config = dict(
    image_size=48,
    crop_scale_min=0.8,
    tokenizer='char',
    encoder_channel_attention='eca',
    encoder_depths=[4, 4, 4, 4],
    encoder_widths=[64, 112, 192, 336],
    text_encoder_causal=True,
    text_encoder_width=320,
    optimizer='adamw',
    beta1=0.9,
    beta2=0.999,
    epochs=18.9,
    final_lr_fraction=0.01,
)
Rows from block 13 of the image encoder, named by matrix and row number. Each number is 128 + 32 x the weight over its row's rms, rounded and kept within 0 to 255. All counts start at 0. Numbers have three digits each. After the name is the row's rms in percent of the matrix's.
# convs2: expand pointwise conv (encoder.blocks.13.convs.2.weight, 336x336x1x1), inputs 168-335
convs2.235 097:126197171134132155150163112168165097123115111136098092134130175150127114110130130165052111147156156120183108096089126175116165164155138079125131142145098151107146203166189116106145145107127097088142130072121159117146146113120134177133127101142100113140165109134083125120138182183114126143177097123126116139201139150119155166047101150106110119135092135114176104166076127081170174097145174079147217174127159115083175114122133169135086150135128158111119120123129135136036081159187137090112076139114142157170
convs2.236 107:124142170146175100127129094103178092111096089130135140116087124138120166129130115143075083118170111111097076131120076070139138099140102094125132113118067197063084070123116183106142119082130159157175172073095148142089152123141113134140111161124124068098113177189084136089108131161178131148162107152162105154122157127108155087114127079143120111066107126094108070068100119222173142175152096078120118087224119157076077172105109132148119121118189150121126069205144126149107149175086190103138131178234119112186
convs2.237 103:116161108147117177139153125154157137128108104150107147139110203142154142114123194142123201116111129118102082130103151106091162095163123122075171120154076140098085156102104127122109146124139120081137183110138125163166128123070103197078133161161067138169192067185103152137166126100132166172119153147101110143192089119105139173127097128138116084086090169070060105160101159118108105056105150142117120147128118170151138119110159160119099169137168164154086080165108095084116090150133146109166108075169090140088
convs2.238 102:110140162137137098134129126107165056095155045110107109124160095114107149140126124104102109073116137121141172119131209133138139126101112137198163098084139094127099137052141127086109115152133078141107131140122204121058183160180158117181122157189144132137114096173145170206112111099145105130119163088146155084207100155108132096092127125127197118145100119136150134124152119117117111125128134165072118106108127185093126114201169153083151133111135098132097117118226088148127162125117113109101099125160144128135
convs2.239 094:147116112133109107155120059163116166218128152108133129088109136120146151138127072120082124061134154119132166143183137147131132105069147086171143138146156109080150097132165175176142105119164134090079120123115120100173081059104126145124088123109135147090106177054167182060122132099065177009188089145057094058143111073086154115099171094153137154121125126140159098101166060075109101127150123141106133158152132137109078132179062085099101128161051100152166174081089103105164121118138204180118153109191163126124
convs2.240 103:084183176159082106167090087106149093146187093125135101186116203105175082154160132120131142125145092153134072132176140184147152142149122146124116144107196141104100099142136123141082125132089137172206182090126151184136124165126129207203151176181174172126104101185147084101115084110161172127141106118129117121149089092098054137164091113124148126104093160192156122129145179117151140135133123151147086081144082144101124110091100144129110069112127174167161116148172116129098145179091179142090123194103130127153
convs2.241 097:126145147152145072164122195117163176124154087120144140130129133124146105141104146138154135160153113189176140160151080090180077114141161148123201096122143140134117119116116081152137103132168082161141136150074156087111167126115100107145143153141083079168051112085114075154113072121112125106125144162135168129168118098067101157123115050141143105129069107132113089128144150092216108137146105140150098109134099174142128062151128166144095137137134162200144183087148148104148138147085157121151169153090179107155
convs2.242 098:117145108110132193137102161112128131160160194104081124099120143114150145092110099137120163140150117161146182104133138140138142132152134134136119191113177119130150101143132107106136073136125161105071185060139131104075165157167222075121100109161174133177122069128164116176123123172101150144132079126097103083144096105111095141075146091110141136106127106101136112176122093077141125071094089099136110132140089168103106106082180113099086205138108145085132209134166112083108120084095125105123103065129083119087
convs2.243 096:128078062143151070159083071107097107127097155098125137119125170135173139116125067128138171148099147132135093132096094097140143103161072165062120122111124124120156148172130120160176109119102173150168137182216147084207128097091064128121174108082151128087159104128091203136192123142143109151090123133102095115103090148100090155143091126140172131143168087151133163122126088140096095089081174123153136052160085152104133126106157186156156074077097074097088100208035183156131111095122103076107155085122126101114
convs2.244 099:130063057144146161086150121072188122063118109127140163123102127144116074130107151097153117141127173135187146114087134173129103186118168158178089106146182141186137124080088109093118174156141115162122145150175150193064137082139105106137100073085139104147140186204122164125193194170153115105178082142063104129081110130135065123136117157178131095121091094161182099132146098092106084146172140154149227137114129145146148145136127119095149073166154098090149131190166099101115088130154128099114102160100129116171
convs2.245 102:133051151147143106092113167148117092108136170110130111102105106085170044134147128121152163123150126100173148137110137138102141205138154147176091128117179141101141094085120064133088165180114153191143103141166122181111114126111116146095126075114149117165043191112130133153159150147156078091121101067134143082138167155119085092138147131138171141147109155109143119073171113074097160097135178075110169127149172123172136124115172097126154189162151111131129143157118105096155123117131129145104179066119142123118
convs2.246 094:096113141169105118197199100091154136129120089131129154174122215207096120182141066127150140136120106107076105128100133081148096106160119124055153134125112147164134153153118110115133119137089160052087180106121131162182140113085097188129153140122157184102194110089091121127089106090125057081163134119099080150136134145137129116089128119148108097088134135136146064111109132140158125115195110114140107130130137132157129106101121155148108076117138081158111220103121187133136146084162151159149156199076160122138
convs2.247 108:067223168100158139170076129093140123109143152138108137121140154065110090120151109119087072111150122072128073125104100151095120120166122103127127110150140118156150175133109106077148116111111165136145114117152103142109155085068111168135072150127090171128079173131101096094104095092121141061151092130094147135101102132115146118137146136136116089113108144135071118082126093167187100127134091132154000123114128166077146118143109109118146089123108143149125125109072142131141205090145097173136089153150096091156
convs2.248 103:118201151106128149116145129134148152145118090131120163186109136147213131163177123180084198095180051118052098129063109120166096114123132104075164159128044173093118124078147126146129144141175177138074115126118133140150142145161155173165118123118182174136129089229073108133104080130108121111094120092222148133083104165123121150106129097131128128166101180153151098101121178174114149145120158142095129139134138151088170157109113130111082104058071154152136135146095071112153102134143132093140114157094126113152
convs2.249 104:174107133130154116131124092145129150142086117092142167115106117167163097158125140127122146084164080165113127152019120119150136148128065076140080161127088141120082104132149139116154160017139099175115106156112136186119147121170179076154092206129175073131130215108128125141171166149153121121118103115128139105131104148146083087176080112123192156137138179219226160119150113128129188135114110198107078097169107149201072158120131093134114128103113120121162099195122141150165109155117153074168177141167135106159
convs2.250 090:158085136114147088146087155144128114130173127162121094136100071151191138147066133127164116128152172147102077090130109127162152099102164136066154145101167194060099085148123143126117116185116137126102084087105148139147142168124089114107126152086127142089116098153167131085108073107129083150119113139061109111131076151084125076122112136154165099094086104101128161123163099138102077133138091121134071094170095136135102112193144121152088115153114075155076148089152097072107127123143128123145155170109125057096
convs2.251 107:101156162125201140058128127130125123112103111139180157099178154118118159124134140090108085128132158125103083171161062120136119146116090077121084146137132171131126118128134091105171037121119120116145160136140145134167144075038000123130130103146113201076137113072173161104098144089101172113181129142197113096116142091114107131095115156098137089093077088145122150115103123156137067145177131175112085104214110219158121131106147100086130080163121201098102152150094152118088164061092114104113129122135095115097
convs2.252 101:156173158126089095166116108158148150099114133082202187167100106149101146115161130175142135154119072138067158163082056096110108106131167127116110064129118070196119114121089178165203178127147140109127147106120064104193163143172151074098134109156050126173188114164111108156109150132166154185144098145166116156189080138124115132105104082144096132083085106133114110113119164128189121141075140103116112118116105093127115199095133106133171121025163057180080151203114080163123173144138103101128150164145127057166
convs2.253 099:104138167073090173111140153100048126166099199106141144106103144219097184154136075176138135140121108147152136125127155139139138116145068079108139142131079129134103100072076133114082127146159129100119157146109119133118154196186155184136100159100193124129136105136124160087157118121190105185123129133086108133137094102171136109101173117154126157168155125148156146155148156112066179101131129103145163164081129081209148078169207128156146180153150150116144107131165125149161137138098109123174086072089159049097
convs2.254 100:162121171066138096093120149135118102144156106170139121090112126096108110162107112133110151137104148106199142071140172185161136126068147121117219070070150162148130122114151180131124100162162170117170079132063088102098130126173138126102099149100163171146125169157107086106069154128127120138087153187168166058125133093073201105130062107155140120112126137162138162129126149129117142180093156176109175113103159117081151073131103143096096089168136068136067134095161143159139167152065080164115133150183200174150
convs2.255 105:117102057147115055152078096158113100151099122106077067100124157163129134168122141141197178189117176117138168134140215163107125111159147161041148108081115116125115110121088143147150147162158139148111143146092143143133148130181144125155119073166132121188112047117130174113101125168105162126159121134184110099089120119092170153147084104106113124099136166171121137096111136118189134143174143085120159125098119163153176071125172147105061136122148099123112141163129125157096183170138119119156101133171156165106
convs2.256 104:143063132091098115129078145149116105146101135110142128186174153136100018100078118119133124140135198134146162139084176113171136092129094200084134181162154106155180128123111143087121141129086192182142125161198137130118137115104105136108122049140063133103088132082151136082099039136130173059128104116114077135109157121145129123195130154154131124129167183109128160137177113157148178109101129133117223143103125099112096133170110135115075074114111135188094137059098161102129079106119127163094157148109171140204
convs2.257 103:175122155130125087156138178099125169102141125126147108103152113135103195180164112153116127139155101036109190124118147128143146087144141117135102071136128160111113088092081056153077138130091144100155097085125123170118102105084078115117077115196196155099094129092146097051165104170097116144147142150163154159140141127119148105172089107107121171153130125104075112147126194182132119093137123078104118108075088103140151119099111164199140186151149062174131149095119126100149158121126081112087150142182121098130
convs2.258 100:121115134085114054114131067113098122113161126144074112152147082090150136103123131108133108131147211114139171092148130111133101140129166120159141143048112105125100131145131060117163100131131110126126141147103146107130100086027030154105163128125121216035104180128174104112109132110086159070147146147170127107130137158155184214141178158176074059110151101094095163089131141138073085124104108072189133108096142111131118145144087174112104129130155128119146103152077184131138111097140159118127094072112124122120
convs2.259 096:145119141160110120101124185082134075146114175158147156183104099145088156078150185149134129122163136117175088125128171121119209131139136144158171096104184124119130098124152141081160130133076165110097133082081143139092109147143163147143115128129146083098106159156056158163139116153164131132128130137123111172146100137182143099108128109175135117120095113133129145081134125135114138155098095157173146173143129138143123118182139121190113154064170183164140101177127148172108167075128189157129097107132169112144
convs2.260 108:143127163213160128153116117176132144106181159077141118082164106191096120116106151125101145127148124065144135145104090075150117131124102121136095104107150083115123133145117150102060118134142204099160115134105163158143116141111154137129136148152107118114105109094106112162130123110150075149130164154144159156157156185127146097174108138149101089155085088126123114106186098141121123126111153121136084146184191109040095171089151094149104142151152077135126148150130057155150166225019146174123134109100155137175
convs2.261 099:160143165123103144135089139134140134147167101113109091112166143081138140065122085085090077156141142127131094138154100147135150202111113091167204117131119132139108155156125179149136114081103178143149094146128153177147137183212205162165122154098149142180077097162158143110107095115105170128091100127089073146087081085107141057113125150066168112119093107130096095072098088180161127197175068101183141122136106147124092121120192117112099051122161108090099108104158132153139083091173159100110155121201128138137
convs2.262 101:184083118126168037085084129139167163109161120150148122095137169153162105111134146110128165158152104152129126110117118132123099112122155117093183125091121112117085153113155128147107106189084189085126136173118136108163092137082124151156107133122114135117106135115145190174139190102150068167059157140121091113107122103084150145119114123104145142149159169098166128144131147117187168160165112140079107097207145186174160121098062143178132125119119132129140159069106130059176147169212220081075134104159135106075
convs2.263 092:122166191125160128144142099095139122151083129064081090110153159154163142137097129104110133122140109130105114161100047050031154068154085105120176127115044162179125147150101156131166129111062143059160136105129104125187183111125178144102133108113118075153119073137081139123107189139105119148113173163129084114129089145122165199107108138116116090105064096106088101094170143177115110128150185136137113137168100155143151128161122138109058157121124119148095145141100169106062146134119112128144144221130157065157
convs2.264 105:102154102136132164104122171108085120058077150132114135076076128086187114166124148155099149131178163123088154136129167157080098124140157072084090071084200166080090081179110173106059141117097136154127115182206168085093114085097138152102090153129126141148055134128143155147174164134146146166103127151139089118106115047104162057110096160113149143144158105139147101057127112183160137117119066118093013056153022181200073115096128152137142125176126130148114135105137107165131113131141153123131186180142068085141
convs2.265 101:089103169136127125163180155147154146104137089064076136190142112118066117108137102088092175115140108123150168126095182120102140167154159107198094137110111121122126125091110096116080187133093086158126112107085150065107091088124112123133169117169143145106098222124118145113187153178149063124102091089198136085112116100137124090136105094154150141183135139156153152163182071110119132053042146144131175134092139125167123186153145113097166122114119095117120177087113059138107152115120095165120093088086114215193
convs2.266 097:177086144157083104105085124114137170108131113080062174141191138150134081123161108127093085137182100108111123148123139169151123143173082115126198118153082133164213130169126093161143103174096082094109159138164121079164103093055137122064144111132162140135117106105143039090091135117113116058101161089131138175141170167173078165127189099087114114157112095113143160094107086202159115108087116129073079126134122130073088130117082089125107134146090101140147114173128137096122116153152104104167098120078114146056
convs2.267 108:155114095113126130207188050134113099129163110186125056124133177111123110181212147140128101122139171186122106150144073043114130094157098138109094097089095107126150181144191079156150111133138129082105137119142120160125142129189106152203167194147072139123135093139160108076088134106144147082127183166144126159095136140135150137130093158107159111198100097130076108154095108134106108143151087118123032098081062161127139129120097147128120143109072110095083085117186117148147151136084135113124151168120123101062
convs2.268 104:104163145084166098127163113145134156135130099145131090113083139143181127156113087172121139104137139119083113160087157146089119055059157052076067149176100200120126133124142153100131085122138145150110166125128131144185127133165170153168156138149104127137031101113172118111138098146146127098162142108147086094109151071102126119184129136109158129134118113159132122144162060130119107101124114185164076079175125183084084114162140095111125123113058206112152183102068116142132106104089079114109118121187140072126
convs2.269 102:122156147092111124118145118139105104107067102075103091122133147093148115133131173063115129100084121106171184115128185159148116167148063145098135122148101181154130180143137127125140143157133087103142121118155121101164108134150118177131100088161078045128156123131128083182169092173173071148098161130075146126116119204128117136089174086051122154118095133146129063099132167193160107133103121095081147167109146136154139151190129173093140177123126149083097132212121137135130177105141083137198121105183145155153
convs2.270 099:191113134145118159144138121159127119162123183165142126023178157168106187177219134165155194159160150124195137196053138097165100089125157120090128121138167109146166159143171149136175115161078108084096097070176116069094141125133139132105161146155131141115129147094116085101110035095115116065126130107151122109114101116132146149128180180117126095176133100082153106084150149102080118125150129110188171141086094114127139108081067147182134123178126107152117154058189142165074144127140191159112098060112097168138
convs2.271 106:105075153142093121121167144096161201121126063152135114081147073095160095148161128139242126154094184115122128172123149102139153115090144099103117092102115115115097163136150099121099099117095078112129155118106071099175158118005064106078145073125098172136111166107122096105122096093154103138161156124096144123123118129139119129086165111123115158129136146138104137132058159072091125111023139127183097088163171157090141149172138157117132089102076129134166115118095137175075141121157084095168166120123116131091
convs2.272 100:119146112116087107158112101124133093111105066126139086101147168164152198123184076104122154141167085108072088148091033069083082157132181107155092120169141164146153109162217114077222090172114155123105105142098093173132159129125107102170144173146076117152075127107128144094124137135109185119120162110144172105144127167075125079140121133120108083082103144199156131140100126160114196161202157121139080134111122129118116150137106188136119118148103126123140160090100154119142098133143148129129135204159110075131
convs2.273 109:142137132150129111112091139190112068154130131155128099132173093168184117001126131154193167134103187029135086110085125114082171078161100158132154152102133135114157125166140089110128097121170131070103145148090174100154093123129100149121122086112121125182110097161072133145163150123108104165097068100118140201151136129149150123119085145144054136132127110057093102133151129096074129185140071127120105137142098083109113133106108180221154180108141175101095164145116145101138087095121097143093149118057103103110
convs2.274 095:154120210141094110101139184178138140110183126139145152116156128100053106154158130152164175139159114126198143159163164184069105118140195105166074126113100097110155103086080139134134114141180127095125104101178110108124083145108138050117077146148112115105159099133104125126133161094143129188133130069200195100163099111103113117128095159181137162143190146141093090128124158061131142162107123088107093110102142161144198097132166171125114148148171116145106172152099098115121154175084118101126152170141199164075
convs2.275 096:208147136168134190124148152141114121189121097092103077087135104084083100134158196122145156114083098174096099141150156121105123126101115097105200135136157086107094133120163104140122117126098176142103160154089136032065134154111100131092106143154132048138053152122091153084155118158133098201055117147126101129110072100137114130134167107132118179108128035103132111130195125158108146077093119141088156114120162119142113099152159135202172071092140156146181145080174105072184155143149135110134061125116106136087
convs2.276 097:059107101104088145173153145126155116192097122131125169088138164132131126083108123117072068063122089117117100145111134077090168169107097112196119099117179088113139118145165149122090115180100128093149142191114075111140133085071081132144132071123103113114123187115110097113118135091104148089100109145120147102023159110149154096086117153104140082131118095183121153060122116162073120093133102075163135133085190114158071128139120137150122104079115118110097122137066190111097126076178154145108062180145112083086
convs2.277 103:096095116109201155167112105096072129144149125106093073150147139086143078069065150139096151184102168103124102078183105153164153132160123120132205146087148086134108094165080122104179097105156081080155122162177149165118114120059100138139091153121156137078072103104124093144114095084111134087143113125115127101094105176165130065176117137104118086140118138162113125144145140150086077131157102087125088088086123123171065134102082074117106111133145067149135140148104093071138153103119121089157189107173082134096
convs2.278 105:180154124177128184207191096141183150090142178137108136138171152154147136148093085105116111126153142168120077113113104175090153173115078144156116117130077045196125182129119115152096138125110165127160111100199187152139100205118107162168170133206127135114127135162133071140158132144131158113092174174115130185150146161152077131149142089112148143137107139113112117129114147099104116071118196092108117132150123116098145115156116103160146157166142116175134106097132146113143160185142158162169131137121139112096
convs2.279 101:143155140064098161129139075093169125145129116102080078156126112143136170162205086119172094125093167215196118111096116176115116135103092129162101156104112119054097149110139140135127130146120126138093114136102083078139136132176150237133119152105146134158160090152106125086096150094109153118107172147116155077108107102108114118161106157113126115148132130130124148141077146106140137083110145104072158155118125134147128145168083164116128158118152197168182120100082080150109130177171138165099092179165124160071
convs2.280 112:084106102166133172069155123170112161150154134130135090100055064086115104124110140113176175150146132096107126120111088169062143129090115089103062137113087135112103111088144171100144106120167116151137161152160176094123107148131173133150124144086143108117109214060090123088102207103137161148122117151151126108124098142105083139138125122144193151143169127171143136137113118179100135142126168128093087116163184098125080206111068084128139181146132156091123107171113154166132146163118097149111106044110087201083
convs2.281 113:128186212124094085178119207147113128088147116132146162011136182143106175149146131193105063119125123169131145136184183140160142116084157153124119118134088116111102121100153138125109167161127153143168068090106178198111161135146151201135138128144157088147144135131079110090124085174163133088147158133158181097168107127108140140106115046151147115177104124124127063186110172080146154127105188139140172142124202134100101157161137111129110146167119144141109087103142091169121153125148125081157140123141127160140
convs2.282 103:161168147137091068148170163096093084145116182092145192103226122176139173108170140195137105134156123131119162156120126096109079133180044154118242165198105107209148145118092099097077146154122116119103157149157152112143133179163128109166133096167091137147068027102159081134109154139152089105123123177138195137096084131124135133115108072141153176157134090106134096101116155119103090101196143094109148094115112138132153102120158200144134084121130134128146118086207117123150112124084149140159076149127106106095
convs2.283 101:121081117171125150112077090121077103147094138128128162108173135097149111101082134153154147086122089121135094172109087145088156119152065106158126069088102127167110084093104153130131129133142164169140143114143130099095097155145168098132137119176113078124117121184090178166135190144112121156095063114142104098101169159139093117112125112057120096163100095138171140136121092121109090136228136098151160105183160135142163126050075153117145130092120112138068079192113156113084125143104112120124091116063121088114
convs2.284 089:162132138172124148124188152112140141140144053126095093158147127104124122114164132101203170139094116136144128099094117175147128097145093118064071124117105140111127167133102150071131154118152117126158141145025120097160074112082078110136125134138128113065175102089074152138092143107086126130130143117143136134073102137123119155116116089127139112088088146103175139138121129146170180119116132116143120167182125148076172183220120187076113083135116152121103125145131115107113130053129032121084199118218162225160
convs2.285 094:173098147148182072129060165081140116174171055126122125085139105134107188172144152189124100128173081127155151183122113161154099116140175118092144155109073111070108104126117111105103109113163107113106189088141131152089106162135156141140059128115160099160081147105176034098086102092111184125152124134162166108104117125120163113151125152154159168088130126085161018121130113123170166167084149094086107113107098143102103117080109144167118096098130180159151162123149160084146124165128160141141191114152119135145
convs2.286 106:152131070091116143129118098129093115128183130145129108124132119134164130141143156160121153119150141103129091140158099131100115126176139113103167089137114152125139121103081161069142144138174154166152131120126087133110132073055039111130088114125089136062177122077155108124135139143134149112094084083117175137136136115123171113120087124116143062111103109098115109085131157112134101153113124153140036086192114199103118152129102133136104107093059163085093115165053117174141124115110108131175159087133110116126
convs2.287 100:115087081159110101119128127139143111139134130117132131164117144090146121101098107103133110104132099154150136092109175132197108118181149125148106131163143087172157149089130107060100197206134101153099163122134111118115179187255177162139079119147137199131153122124180120154158103187143164156132076144132130125057093078142118168087091062156131098131135105134184149149130143080074152134107135092134171168089133200143190099141127128140138109138126082089070152105173157068131097129124141126139059115095120120102
convs2.288 103:168161092151166123110139088106085091144156126129161141090124107146097148123132114144058118147112197156052122170172142146157138118129094168124146109110177104124136153152184155126159088135113071139149067114156125117149109141167169160159126159150089200117109105124146110097122166160111147079124121133120106115091163124138109179137161122106129159140142103131190110127150123148081103098131128092140156107051118109140062152127104116109078148146144112045088133151132100158141142123145144124154135109084093132042
convs2.289 099:101142124110094102152161175149081164174136106118169134144135181140126168135152133122089161090104077132116067171131101097123148175171143173179147153212171077145173120158134065186198110143143144085160117072144123081136117115085141123126142105073122130123168141120167050085086081116095147066137147075125176117059164121105132120128117148198139117155135127130106153146098141200148089124160198159149121113094115114119155166117138106148099102116121123102173153132109110101138144139136111161184087053073060121079
convs2.290 096:152132158147181155156115188118167174128140182160173143142123118108117144133100103148148216151174145104128164120105070121168091084118086122100192111062112104136100091157098148156161169094172114067110147150142146101107183168096135134105110097180124100135084144142093087130127143150153074127148080099124068139150133143095132115147111176135127139131106144083119080106158133137131146188158158099153154091075107098089140076113140189080125164130107150158145255101166147107175145127127098113133157176094137144199
convs2.291 102:141141111114126153125130167097131164102136128182099113181140106216087149117085139135109117114140085103174108139113115149149133128170115170181106113172122095125153128097118124130121095111102145202212084163149123149122105147101106111105170073167043157057115146091108108109113067107067133059084117146124154120108171128139146122173088164121145128149087135138128116093166099165129106122159221087075193145079147171114099086142103157123174124133122099092136145101142094117090117076098148057118103168190164090183
convs2.292 091:151109106187152109141157182136135154162107175085147105080135109140112144141099117098137105130165103119124103112139085141090126066100108159106127084108084113107119185144117162128145132076079133160127095074185133160208127148175160126162152111118168127112138204143063100151132088129113144100126136118133097131137160157153109068179146133176151147135105145148110114090166144139155140175135129145111115093136090128089076111126107147124126102136095207165141168081193108105174163145156164110144078107146106138146
convs2.293 098:182134197126129142127071145188137130105112163084137104158108100113152192106131122195173081091066089193122125117187115149097102135163103112097106137078119132129129113130153133157159076124159120110181103135140105166129114162101116133151163105099110157087134125103170132078142101096124141083167120146180136136112133182132143143120168142119122154128105115179079126096085127184144108136108118160158030100200084142130107132176143127116109136115092219102063103118097130122095089116138064135123107123135157128179
convs2.294 104:063103149112122125127148132125090154126180136117095141067124149123131094185117105103108156129178206190124159110160111140150127163109108117152128101142122115082133131161119166136169168112143165110123184136055160122043142130173173108170185106131083138182159142184140106142156113146115106067156135090156173140111139095076121118124101095148164138154159116168138110066136114142116177209133165128133148114105135096090177099040111139143092171113115136121151141147167132185133103165168092148143094149118175194150
convs2.295 095:134151170157135160163107193106146127163142129121102138127162097127070119132128162123163097129179092134084075137154150154143137118104112177143184085146070130105129161177116128132129154068136127117145112103205108134131153054108100089129135138148204049169127120114100038109144082080122047120139154145119146129065133187160114179143168109210081091152113153111088098181110118135098125158099120097151172138122091093103145108101086141176163180157150079204139191101126094147102124193100181095101121095125133108146
convs2.296 103:161118144152143107158074147140103133112163132091096119168129077150170130140121067159131121151191128108108125160114087153114103072176163112110074109123079137111113105171162173138154151096143152157117069085149107185118131103091056107102114094149129069091119147121160110146134083111103089100110150178109118137139182136132133104164066146127092087109125095077085092083147134104149107224152106157136150115137144160116085087121109106126154179144112171134133169158149133115166121111108114052053162199133161097149
convs2.297 101:105110156118107078122075101122160100168117174087159127157106137118144110169097098107174164072136088170145130100116113156114129130153149122144135132127107156131107147179177103102178069170046160135129168135105167172164134098109142195163166169140104136104100136153176136105096104100107096094144153080091157055117052157192112122127100122138118159143086091201170147166134106137176119158137098156146051109182075140132146139104100159076102140128107169113147100053163111184125120162072114154118110149189169092116
convs2.298 097:101157086120072168170170172186182125128131165161088099109163169090126134112155129135153143145155117155154145093165157078154144156097143198195120102161135093164103132132094160160190178140152175147160053126207072120149156134086153112131129181111034079110134110102114109132122113131055141085142208143150193147126111104161130160158177149120136149108110134060123167126115152059085133047090214147142158163150141118177133059120200081161133103146131132150182183085144072140151086137189110081100118069070098183128
convs2.299 099:156128098209131201133108169159148081139149139128138052061055105155087085143164156137077161117099126114131121133147126147110120138118132107137130111069109096081097103096154123112100143077134120122126104149155166132084108148120108157141148135070180176141131165118162138166130133136108153094105127149167151094139088162179193078138122113140138168145105170110116119071173166100096142122123079142152125125140148161191120057135145062114122147136149132172161156170164107096172154127150203098088060077082092124074
convs2.300 095:124136153097137086093146183146135171113110088149142098165104110170183139121122129082168126077131128152116060074121077096179189216141158135165180147141142121119188084125103085162173114203137150113150141139136181171083118153125180164101119167134140199055102124150180152173038098138116119161148114123099138072140109111099170124155123107099121100119152173138128156116151101086082156114157096185132068129141127153121169139123132143159154063113141156111115135115188102126184097071114130121127140105102100127114
convs2.301 105:128149126201152109143125098136152158062102053165096094099135182144215131149097157074087147102081183145160133080074196155146196189099144110121090115109144064125114125096113084114062126117134097135116151153109139165082171149104085198072112074198090176086103151153144141143131125126126122157077091117105080102103123169136089155091124133121097107132103124129128098160110093164088109154128182169099119156103150101105165156138115197127105134105138133149088136111083137112101077109126129101161117128105117091118
convs2.302 099:140156090163140083101156072176163142126125085146109074129142158146177107076186113158124138107142238159156123144070138149067131141141121120074176171144128131117105152124132082094165097163122131121128170098097117111126125115044053177083135045130117192100154117144121155070124149119121122100072165122162160103155115122163144153107148099162139093088081162095103129115126161122125108100077126155089108137107125139110131177104115148171154086092080193096095143094063118129083145117116087161112153077160099127142
convs2.303 109:149135094167179077108129149150130107117140125074107149147130072138154153124168125116120097065181127138108071150165073093117132078079094125113113144130190086106050109101122124142134114113131157176148103138135120141129145178152169136152140139178163144193146131137113117117174182097114146132131114128138137119177086152116122132129134150104101170069083166144107105104136137071102149136113126093124119133086137178139096167122152116057138108122111125174122149119182144144114121161167152149102168114096129098113
convs2.304 099:142137107111072185125100149084144116074114125145120118169190118141085114176094097120060180201116150157129105101164121107156131116177157180153181153140111121109123128148127136057122093072082108108160134132107142059117170108173130137137092181127114144123128156102145111136139119136120122064085130138126132181061150102148205145104148100160122171185102082151134120150179101158128125133128060128060140110104112138127131109132138079125129110159112122069112110127159109117116152170116200113111122129157113107111
convs2.305 102:096123144141162113106127137131108148090189081133123086168114159145208135118068150192082200159170084106043067144135116102133149113154116129125198134136067096093156146116171106076171156115095138135127168069078129168150175135140152163128137117140097111099123179129089130101109176126058113117105084181066119115137122156153059145131106137129162089102065170098148097108125101156122080092165162134115109075137194117156083135098048162144131164124115094170133185154137146132165066156173125110155110158146092097108
convs2.306 101:192150137129049163184159140123134159142146167083133171156152165149093121108108094174120109173106073147086164118153158125097124140099096114140102078095119081032095072166123140141139142150146135139169100098156106133139163181138168087113087114171165179168117136084099104094107154108115105123165136107148140124127113062131137117080072077153202139122164150193152081156077100110080146124099132142110145158117156132127109148093152092152169120111119069127123169145147074125137108163085081147153080094110120161089
convs2.307 100:109145115148171119081099109105124126046112123095157112115064123145092120126129069163087157129103103119102162080165132143089125107116128149083102109135157142190128106189151173163098133106140090177090140178116133144166156153117176111107109158128107126165021110131132130197204141154137175185122076100100113126115157159107122156139163175146173115139131102181215145156198044098099175194105124115145074092140108148179074127181194120151073125104060089149071111128090127104141139097158114118139159135159113116181
convs2.308 096:140138101158173104197137100168146146138182082141120165087099147136108126146085155138159119137155176057113109154150146116087166090142144093159161083114113186087081063144124133122078106146170132142116106087070116132152073099117049126074159125126126128108100161143193127096126106108135131088111130084170190120135139061099190110116126153106058161073087150058057145138083117121115080158155156161122127183128106092102142082114162165159163152079190091162096087151167214145106112127122110117118114213157148132084
convs2.309 100:121078122124158153150119068182154115125117108158216167151121111163071150111115165111137139147155185156094132162119150129121130101105204169182164114082146082087089117094136097132134164100188133125172085120116141115128113108164146135117113141101136107143167170153102147110105144090073151154116113039137087150141112115100148116087060090145139112124121093072101098141083175081112158132077115131156134145105128115150135147127137108125113152129109099139112147140161159087126094163102148170172117136129153151041
convs2.310 096:126203123167099139150094155088137151136138116112117140164141122120068185173136054126134177173185155152091203143122156130170158164133182113158125079112157163101116175059132145188160161115175150145096111172047112124101087145203153090120110122108124082076115101170081134118119075062099147135128172068105100100119099105093147116087125096087176159158173130130153106154129120068167130151160189118131147169074126075127142114082129117141091122099128087194143150083197087104133155196077118119151148139148142141164
convs2.311 108:097097086143104134066105098156088101084097180114122068095114138119107121090066131090130154096161130146128117071140132194151114160142097074196152100142133111180148126149069162132126163081113165121096155157143136151141143105016082175069101122115152128055120122140147170126127095120122160142116103135110093155132124127148151156115141174060140203141135151146182175093113097124097176113163117093169118109114104140112108130155105128077173087112134132157167084159150132133134086072099099145132129093155113113071
convs2.312 094:146108135131186166104130112124113130136127147126162135083108112126169143168137088163167116151126113111134083146114118129146124131106136169085086149126069085101169134165130131148150126089147114119154158084131132128076089092129133103123142129152113149156096082162174151110113113119146111153121114147120142121048147142124152168173186176125049125165180129145104118181093166142130072162113148142164087102107112132135109131159124071141081134132135059141197188132127086158132163160167105122174158150125054143107
convs2.313 096:137098104112111143116126113157125104130105104144167143068097129162077161155204138096084072130139152099132148185102117103110185097145125090167111139137173114142106081165177078081118187137082167129103114177135148128089193146120151130172082153171152081162110157092128098111122093109155176148089143103118128162106140152115128139127092140135164139110132084120085132144145129084121154119093110121132154123099096105124143141126111143157124171115147086087113189081137146130164134111102083119114149110116106128082
convs2.314 099:146160181154120111144103116151143089093147134128116186086150091126107221113181092146126154147125124119144160117134173185104042118115134109096118134154135164154064125158149124101097162153138077132157135121155123086067128126138144124102141095198148161163091083106196149115182148135141118158089132126130144147087150150078096158089157146119157164209093088153149067149133144117178134146142118139067177161114126117147078075158173128123141121121127046108141126090151117132159178158080171070155165097135149140169
convs2.315 100:191132122140150091081070163144128138098088169149097176132171101149131129194092111171097157131145106147067116149124028119148098119121135103147148166134109141117124113126209146123184135126162162127075207158089131147153109079097128186173113152162104123136168120178125130149143093121134162070126170111177152173106138109119099107116155131049125134066098159146166086106147102181139136151190142104073105109151133148110203105154121159081122160087189130141153159118117134173100107167136119123124157181165169089094